Weights of a small model that predicts nearness at each pixel: widths [48, 96, 192, 192], 145000 training examples.
Rows from block 10 of a small model that predicts nearness at each pixel, named by matrix and row number. Each number is 200 + 30 x the weight over its row's rms, rounded and kept within 0 to 999. All counts start at 0.
After each channel's rows are labels from the 100 images, of 14976, where the channel reaches its highest value: "peak on" is the class under the peak. Only what is clearly more common there than usual is listed. The data: rendered roads seen from a driver's seat, with toy cars, trees and houses.
# convs0: first 3x3 conv (model.decb.1.0.convs.0.weight, 96x192x3x3, each kernel summed), inputs 64-127

convs0.79,208,196,160,206,175,200,206,137,219,223,216,213,159,189,200,171,92,227,223,161,174,182,231,195,226,145,215,216,212,238,199,182,203,201,214,169,143,163,185,190,199,147,181,169,187,213,210,179,195,237,221,171,207,205,161,194,183,197,192,184,202,218,224,130
peak on: verge

convs0.67,193,175,233,209,181,170,251,160,176,160,227,176,208,180,226,186,199,189,187,210,224,187,230,192,229,199,126,198,155,205,209,194,205,213,155,190,204,165,213,171,204,172,208,202,243,73,190,179,225,187,245,177,198,199,153,191,195,192,161,159,209,188,188,175
peak on: tree; lamp

convs0.87,205,194,180,215,218,216,159,246,171,188,199,181,232,223,213,216,167,175,153,193,168,177,187,221,202,220,177,208,157,211,176,218,220,223,200,181,152,187,190,217,247,122,205,178,179,215,173,188,232,199,195,148,180,204,195,204,246,177,204,203,216,194,203,151
peak on: tree; truck

convs0.28,196,223,180,211,186,162,169,97,188,182,193,192,217,211,201,147,200,179,220,195,195,189,200,201,148,183,171,232,163,247,181,183,217,169,209,185,171,152,240,204,213,227,203,167,212,207,200,232,195,118,221,199,170,192,130,238,196,179,183,139,215,229,179,162
peak on: verge

convs0.48,201,160,190,216,195,154,147,219,216,155,230,185,206,221,200,183,214,152,193,258,155,190,183,179,242,179,190,202,191,208,145,146,183,184,175,219,204,223,203,228,215,202,197,210,212,214,149,209,198,224,207,177,165,205,197,145,198,175,198,213,191,164,210,234
peak on: road

convs0.8,201,223,194,203,198,189,192,180,177,218,182,172,228,215,215,198,205,175,178,174,174,203,137,226,165,202,232,210,127,249,182,184,215,194,211,232,162,166,190,144,196,190,132,203,227,245,232,175,188,220,188,206,213,230,172,119,193,213,219,176,209,197,171,181
peak on: sky

convs0.63,183,206,199,187,206,158,198,195,164,223,203,165,200,232,206,248,242,134,175,172,194,216,115,175,174,204,218,222,183,224,178,173,185,161,170,204,254,206,214,211,152,212,168,184,182,193,155,170,160,185,185,237,210,195,201,147,200,214,198,215,214,164,163,223
peak on: pine

convs0.80,200,229,214,206,236,185,212,201,100,192,172,198,212,182,202,164,166,228,228,270,132,177,235,201,186,218,223,200,167,175,194,203,178,192,257,204,203,195,228,161,163,173,199,198,184,203,179,172,199,179,179,174,199,203,213,211,211,190,207,166,219,204,199,199
peak on: truck

convs0.32,198,218,208,213,259,166,199,218,219,243,170,203,205,181,223,250,263,190,155,210,199,278,211,212,200,198,196,197,223,213,204,242,181,176,173,194,204,236,227,218,195,177,169,223,164,169,223,118,189,242,175,234,205,180,221,223,206,164,178,149,165,171,177,217
peak on: truck; car

convs0.73,192,238,206,201,157,181,220,179,162,211,205,179,262,132,214,189,235,191,191,176,181,257,182,194,186,222,210,228,232,216,186,175,190,180,222,216,245,212,190,145,204,201,222,168,243,181,203,166,105,163,207,155,202,219,171,169,173,164,175,195,211,187,205,213
peak on: verge; truck

convs0.55,236,245,204,199,240,206,226,63,153,184,212,185,228,239,208,180,204,218,167,205,169,197,164,186,190,189,171,221,175,224,208,219,157,200,195,215,205,146,266,155,240,211,166,217,144,182,155,172,153,239,202,215,161,220,193,150,183,184,188,170,189,148,204,167
peak on: truck

convs0.25,174,202,209,177,229,181,170,235,166,235,175,194,199,190,209,221,239,107,151,213,203,227,185,204,176,243,240,207,166,211,175,206,169,181,206,174,254,246,156,195,201,225,160,171,202,179,200,214,177,188,176,186,221,191,208,223,159,188,166,155,192,216,186,227
peak on: truck; car

convs0.16,204,192,183,169,203,205,170,179,184,162,132,178,206,201,199,234,239,135,195,229,169,214,222,195,181,184,192,252,192,229,175,183,189,156,166,154,173,175,222,197,197,156,165,203,180,183,240,185,145,214,164,190,137,206,181,155,153,187,179,157,175,196,270,203
peak on: tree

convs0.26,235,192,189,196,204,144,178,185,210,160,174,190,218,215,212,138,191,205,148,204,146,165,194,210,182,170,220,218,239,226,174,157,220,212,231,212,170,189,206,194,209,224,168,178,187,205,168,158,179,205,211,161,168,202,169,215,200,168,171,148,202,208,177,169
peak on: car

convs0.24,222,207,224,189,204,180,227,187,226,198,204,200,221,191,214,203,165,213,213,218,171,224,224,231,205,211,189,211,228,226,206,157,151,167,119,201,120,161,139,142,229,186,178,201,266,216,225,215,168,180,215,145,242,222,125,136,191,180,193,157,213,253,197,208
peak on: verge

convs0.14,191,170,172,165,209,126,211,204,186,189,179,209,197,192,193,182,210,188,142,180,141,214,196,243,161,199,225,231,192,221,203,201,192,198,172,231,195,211,173,195,202,210,197,183,262,205,197,209,211,165,213,194,197,232,183,203,191,184,191,144,159,173,169,209
peak on: verge

convs0.42,188,229,135,180,193,208,222,157,163,231,161,166,179,171,184,129,144,214,204,185,212,146,95,172,120,192,200,199,214,205,196,177,179,221,200,199,150,214,208,184,188,212,192,199,179,200,174,196,193,144,214,194,207,213,196,189,201,200,211,208,202,198,174,191
peak on: tree

convs0.38,202,199,169,197,245,143,146,213,167,198,178,194,187,179,191,177,168,141,210,130,199,215,86,188,126,201,225,220,205,206,119,215,197,192,182,227,199,179,173,190,202,210,207,196,225,207,173,191,187,196,196,184,182,216,191,197,191,192,198,208,184,214,192,207
peak on: verge

convs0.85,210,140,186,199,162,185,151,207,193,228,186,183,195,224,194,145,191,208,166,195,108,165,200,204,210,154,198,218,239,210,179,133,182,179,191,195,188,171,216,175,257,210,234,206,233,163,179,195,211,194,182,190,206,173,171,149,179,187,171,182,225,212,167,148
peak on: car; truck

convs0.5,181,189,170,188,208,216,192,172,175,209,153,214,211,195,190,178,199,210,202,200,161,271,215,168,149,185,211,179,165,188,219,199,197,185,97,179,178,188,182,207,200,179,225,186,208,131,179,217,241,236,182,211,195,140,189,182,155,171,153,170,206,182,204,187
peak on: car

convs0.2,190,213,181,173,214,223,203,188,180,230,171,186,194,215,194,191,178,227,166,190,206,205,99,227,116,222,234,192,167,204,196,224,192,203,194,207,217,206,153,197,169,149,219,210,178,183,181,177,179,218,172,180,181,192,193,227,186,195,180,210,214,195,225,193
peak on: house

convs0.83,204,180,202,164,182,230,213,74,172,178,148,189,196,171,192,173,179,224,205,154,206,196,140,211,123,175,208,225,247,230,189,246,191,209,198,216,195,195,227,202,202,207,215,186,160,181,189,183,174,244,189,175,181,253,173,196,184,193,254,155,194,184,167,178
peak on: pine; truck

convs0.7,208,157,207,214,198,179,137,174,218,171,207,201,209,201,218,189,200,199,193,225,157,173,215,195,220,179,147,208,240,211,180,161,193,180,189,190,165,231,185,201,164,227,156,209,208,209,166,195,213,188,187,181,171,187,166,164,204,188,188,184,206,197,226,256
peak on: car

convs0.45,187,209,204,205,187,176,181,191,170,199,168,179,208,212,181,190,223,221,212,202,205,170,225,208,176,199,187,161,192,203,190,135,174,192,209,189,216,189,166,171,230,187,218,254,188,215,184,226,216,162,181,187,174,161,182,142,227,159,196,194,231,197,157,197
peak on: road

convs0.94,205,217,184,217,210,173,209,245,225,205,135,179,205,137,215,239,241,210,133,203,206,218,200,229,202,213,131,213,227,202,204,190,195,206,188,167,193,168,230,143,170,203,192,227,206,157,210,210,228,222,221,204,150,222,154,163,189,235,186,198,135,183,159,152
peak on: lamp

convs0.4,204,254,230,251,205,195,221,183,223,238,234,189,227,196,242,169,224,220,148,210,174,189,243,195,225,236,216,211,210,228,210,251,208,172,177,198,219,188,203,175,254,170,211,164,197,168,224,196,188,222,227,162,205,211,164,176,209,222,191,190,206,210,225,201
peak on: road

convs0.3,217,162,191,221,169,199,199,165,225,158,206,201,210,104,214,189,226,171,122,168,239,242,222,221,221,204,170,183,245,210,200,181,155,177,237,182,192,183,220,171,184,191,203,182,190,206,180,165,216,159,223,173,200,220,207,139,196,204,201,148,194,209,192,169
peak on: car; tree

convs0.27,171,193,202,213,204,219,218,131,196,174,186,221,205,187,220,207,225,195,201,181,201,225,198,176,201,212,175,180,177,204,206,194,228,164,238,181,136,198,205,191,187,212,193,212,207,214,153,192,160,162,162,151,191,153,199,198,177,191,242,200,226,184,213,165
peak on: house

convs0.78,190,206,185,206,228,233,217,180,217,167,169,227,202,217,221,145,202,223,162,182,210,220,158,202,221,142,173,229,220,213,220,227,180,177,198,206,253,183,199,178,206,219,173,186,242,223,193,171,210,227,191,205,176,169,174,187,170,149,162,120,133,188,193,199
peak on: car

convs0.91,159,172,219,180,199,94,202,216,193,130,174,152,212,190,210,235,257,230,115,205,198,186,234,168,201,227,133,226,223,216,199,203,206,175,205,196,203,189,182,179,177,191,201,191,224,207,181,169,197,219,232,164,195,182,190,186,200,185,196,205,201,192,213,185
peak on: verge

convs0.68,222,232,178,224,206,205,182,100,158,186,187,172,254,149,221,165,200,178,194,198,216,183,193,227,222,205,132,178,124,229,182,186,165,197,207,173,188,188,216,170,212,171,202,217,204,211,192,188,176,220,167,204,188,184,217,200,166,201,219,180,225,220,172,181
peak on: truck

convs0.37,223,202,227,190,226,171,175,237,220,162,133,220,245,188,203,216,243,192,239,244,128,230,224,191,170,202,186,180,173,218,183,147,199,189,201,205,193,222,190,182,181,171,193,248,192,142,181,209,193,256,203,227,189,179,218,154,192,237,193,209,205,151,206,185
peak on: road

convs0.75,199,227,193,230,206,184,160,169,209,176,189,157,208,212,220,216,223,199,153,161,210,155,202,181,132,208,197,193,170,214,168,206,225,208,218,154,216,171,172,209,196,205,200,131,221,146,186,159,208,201,156,198,207,160,176,208,198,172,168,141,229,230,208,171
peak on: car; truck

convs0.47,182,184,188,178,177,158,115,167,205,182,194,254,192,186,201,220,192,115,242,198,220,237,227,216,197,186,205,204,214,212,109,213,195,179,188,194,176,171,203,178,213,198,213,188,219,187,206,196,201,191,227,190,175,211,156,196,224,208,164,168,208,190,205,134
peak on: verge

convs0.20,241,217,185,169,217,192,200,142,148,182,164,206,205,224,210,150,141,196,190,194,171,151,175,176,170,153,154,194,194,239,149,176,196,225,186,182,201,224,209,154,163,199,158,183,210,209,181,183,157,187,194,206,217,223,204,188,191,180,194,166,201,189,206,191
peak on: tree

convs0.52,186,203,206,197,165,229,193,201,213,225,231,166,211,210,205,238,263,213,133,237,222,206,179,190,213,218,206,211,189,196,236,251,214,193,186,177,206,190,166,250,172,207,214,164,207,173,182,209,220,193,188,181,135,118,174,211,230,192,173,239,223,177,213,208
peak on: truck; tree

convs0.93,204,165,201,193,196,149,154,197,160,220,212,199,196,132,200,169,145,186,203,239,163,183,196,168,173,188,191,221,199,231,173,130,192,161,144,204,211,181,193,183,190,232,162,195,202,220,199,172,173,206,210,201,206,172,156,172,195,183,223,163,221,203,222,211
peak on: car

convs0.22,180,223,221,186,193,195,158,201,231,189,185,156,202,253,194,180,184,202,166,189,197,190,211,187,193,182,201,243,160,202,179,170,206,200,184,216,185,155,208,209,191,202,203,174,217,195,154,171,210,184,213,180,245,191,214,192,182,223,228,185,211,171,222,160
peak on: truck

convs0.9,174,228,232,210,217,222,204,106,225,200,215,198,225,100,214,261,260,186,184,172,298,206,129,216,214,207,185,202,164,208,213,212,187,174,227,233,207,194,220,239,244,189,204,198,172,172,159,178,174,212,173,228,186,186,214,200,164,211,237,185,189,214,214,161
peak on: truck

convs0.61,213,164,254,180,191,232,212,166,212,215,172,171,246,207,233,254,247,164,194,185,169,203,188,235,189,199,182,240,188,237,210,218,180,225,170,209,221,196,208,213,184,216,162,171,145,158,203,165,199,204,194,199,219,244,226,188,228,230,174,194,192,220,228,196
peak on: tree

convs0.64,193,204,210,207,208,153,169,137,212,225,173,200,211,195,206,211,186,168,234,239,133,217,203,250,207,182,208,212,205,231,196,187,175,208,171,205,217,231,203,220,230,137,184,174,200,166,202,212,196,144,211,204,194,191,165,206,224,169,189,146,220,218,161,202
peak on: verge

convs0.31,202,182,188,198,203,183,236,134,169,204,217,190,207,198,183,213,231,177,204,177,198,120,250,181,130,196,180,216,200,221,175,151,183,180,200,162,192,127,222,158,234,205,235,185,184,144,198,182,198,175,176,195,198,195,155,214,189,183,212,192,223,167,211,186
peak on: car

convs0.71,205,228,184,219,230,176,153,218,199,213,166,234,214,221,223,188,190,193,196,259,181,207,189,235,227,213,203,194,195,212,181,254,176,173,190,181,147,155,249,203,185,185,212,187,226,187,196,144,168,203,212,161,206,185,148,229,193,182,180,161,197,216,199,152
peak on: car

convs0.50,158,171,179,212,192,125,116,156,207,157,200,219,187,210,203,239,206,181,197,220,159,210,151,191,160,197,224,185,213,212,146,171,200,214,178,172,159,205,180,195,210,181,213,194,231,181,179,176,200,215,184,208,146,187,179,173,192,139,173,212,165,215,170,214
peak on: road

convs0.57,163,205,227,178,211,222,166,139,201,155,210,247,208,166,191,215,166,182,207,185,220,247,158,204,146,170,238,246,148,189,185,226,201,172,162,221,199,207,192,166,208,231,187,178,220,183,197,188,148,232,178,174,152,193,168,222,204,208,140,200,204,213,204,213
peak on: truck

convs0.34,214,160,179,186,232,166,204,177,127,168,174,238,212,213,204,231,202,194,164,216,191,198,148,199,169,177,222,226,175,240,164,177,218,163,186,216,260,166,257,196,208,255,215,184,79,164,190,171,203,164,200,162,185,191,172,205,212,188,194,172,194,177,199,186
peak on: pine

convs0.77,176,189,151,221,196,173,229,206,167,212,148,125,189,108,210,199,154,238,153,151,211,227,190,189,131,181,201,217,167,221,193,174,187,175,172,127,200,151,207,213,221,197,222,174,210,166,200,167,233,209,229,180,138,192,164,160,204,224,169,178,153,215,215,195
peak on: car

convs0.74,189,159,183,146,211,139,211,214,159,134,171,160,191,192,183,233,237,179,159,170,162,218,164,219,135,209,199,190,182,240,202,167,191,189,223,194,222,162,181,219,234,215,189,197,217,179,207,213,191,169,182,139,198,229,190,203,208,177,160,165,209,170,215,187
peak on: verge

convs0.89,204,189,215,191,169,215,181,142,196,220,187,197,189,236,192,199,159,190,236,196,219,148,232,214,181,185,214,203,191,232,174,153,194,216,221,194,211,187,183,158,186,182,190,186,215,216,214,168,174,211,208,200,201,222,193,205,193,200,190,173,174,198,203,168
peak on: verge; car

convs0.86,184,212,187,169,259,211,235,198,162,201,189,264,196,161,185,226,278,193,229,244,165,247,230,235,203,253,189,225,170,190,247,244,190,220,227,191,201,201,167,139,186,211,168,197,230,210,205,202,177,235,212,212,223,222,183,166,193,200,179,155,221,205,206,197
peak on: lamp

convs0.59,146,208,240,190,196,169,194,176,227,162,182,235,221,210,209,236,211,198,235,238,196,223,246,213,158,188,186,231,200,205,197,181,220,109,201,208,194,205,204,177,197,210,237,211,140,129,164,202,191,210,201,174,203,177,203,172,154,201,200,225,190,157,206,198
peak on: tree; truck

convs0.60,209,204,203,200,170,193,233,218,239,237,198,224,235,129,233,196,166,202,197,228,122,277,192,144,225,199,204,181,256,210,207,240,223,179,206,189,183,217,203,196,213,190,226,232,204,187,220,174,177,222,186,175,178,162,195,231,240,183,207,182,183,177,203,211
peak on: tree; truck

convs0.10,196,207,251,215,195,242,229,183,215,234,187,185,227,141,227,223,187,167,177,251,163,223,210,233,196,217,187,216,195,209,198,230,155,173,176,194,199,203,225,179,222,189,207,155,200,167,192,143,231,225,232,182,215,211,187,210,234,210,180,154,165,208,173,174
peak on: road

convs0.23,206,104,195,184,187,250,194,167,182,232,227,197,173,179,185,263,213,215,179,178,140,189,254,214,170,275,185,185,123,208,193,184,224,174,208,228,194,164,224,218,190,205,219,208,222,193,171,198,161,231,203,155,167,218,218,151,142,229,178,185,216,186,165,193
peak on: truck

convs0.90,195,154,197,191,227,203,221,259,198,227,193,212,218,240,215,240,231,177,85,223,120,221,164,202,200,245,204,183,195,193,206,251,199,182,206,187,226,175,173,222,197,196,232,185,149,192,223,185,197,220,214,191,188,211,222,144,250,206,168,205,223,219,159,193
peak on: road

convs0.51,185,238,249,220,191,224,226,211,138,189,203,141,246,213,216,212,251,175,211,246,146,161,202,177,204,178,150,211,170,196,224,195,174,183,210,199,192,158,173,199,177,229,197,169,164,125,226,127,212,245,192,214,156,180,230,230,183,194,178,139,137,181,187,191
peak on: car

convs0.12,185,205,145,201,221,184,193,211,201,229,201,146,195,198,226,225,198,225,104,205,188,216,114,209,193,225,221,201,227,236,198,206,181,187,189,246,206,231,222,216,203,196,184,212,187,171,186,167,209,191,221,219,228,203,202,191,232,195,187,218,168,194,200,175
peak on: truck; tree

convs0.29,190,182,161,143,200,191,186,164,181,165,174,210,219,152,196,276,255,176,179,196,236,240,183,264,189,224,115,205,183,226,212,190,197,177,191,210,205,213,201,169,196,206,191,184,221,216,187,183,185,194,210,218,218,233,203,190,187,205,213,187,186,233,213,186
peak on: truck

convs0.11,191,144,207,218,235,207,167,160,210,192,173,186,210,167,224,249,240,187,198,252,40,211,185,206,204,189,221,186,194,226,182,178,183,198,214,196,190,203,217,196,191,202,163,197,210,190,178,160,202,213,213,211,170,165,167,212,231,194,182,170,195,213,221,170
peak on: car; truck

convs0.62,184,231,226,224,186,218,200,195,127,226,162,174,249,210,218,123,126,193,241,235,213,136,215,199,232,221,154,209,188,253,195,217,166,188,208,211,146,194,226,175,226,170,220,206,193,181,178,183,224,216,173,166,205,206,195,185,228,199,189,165,175,177,177,159
peak on: truck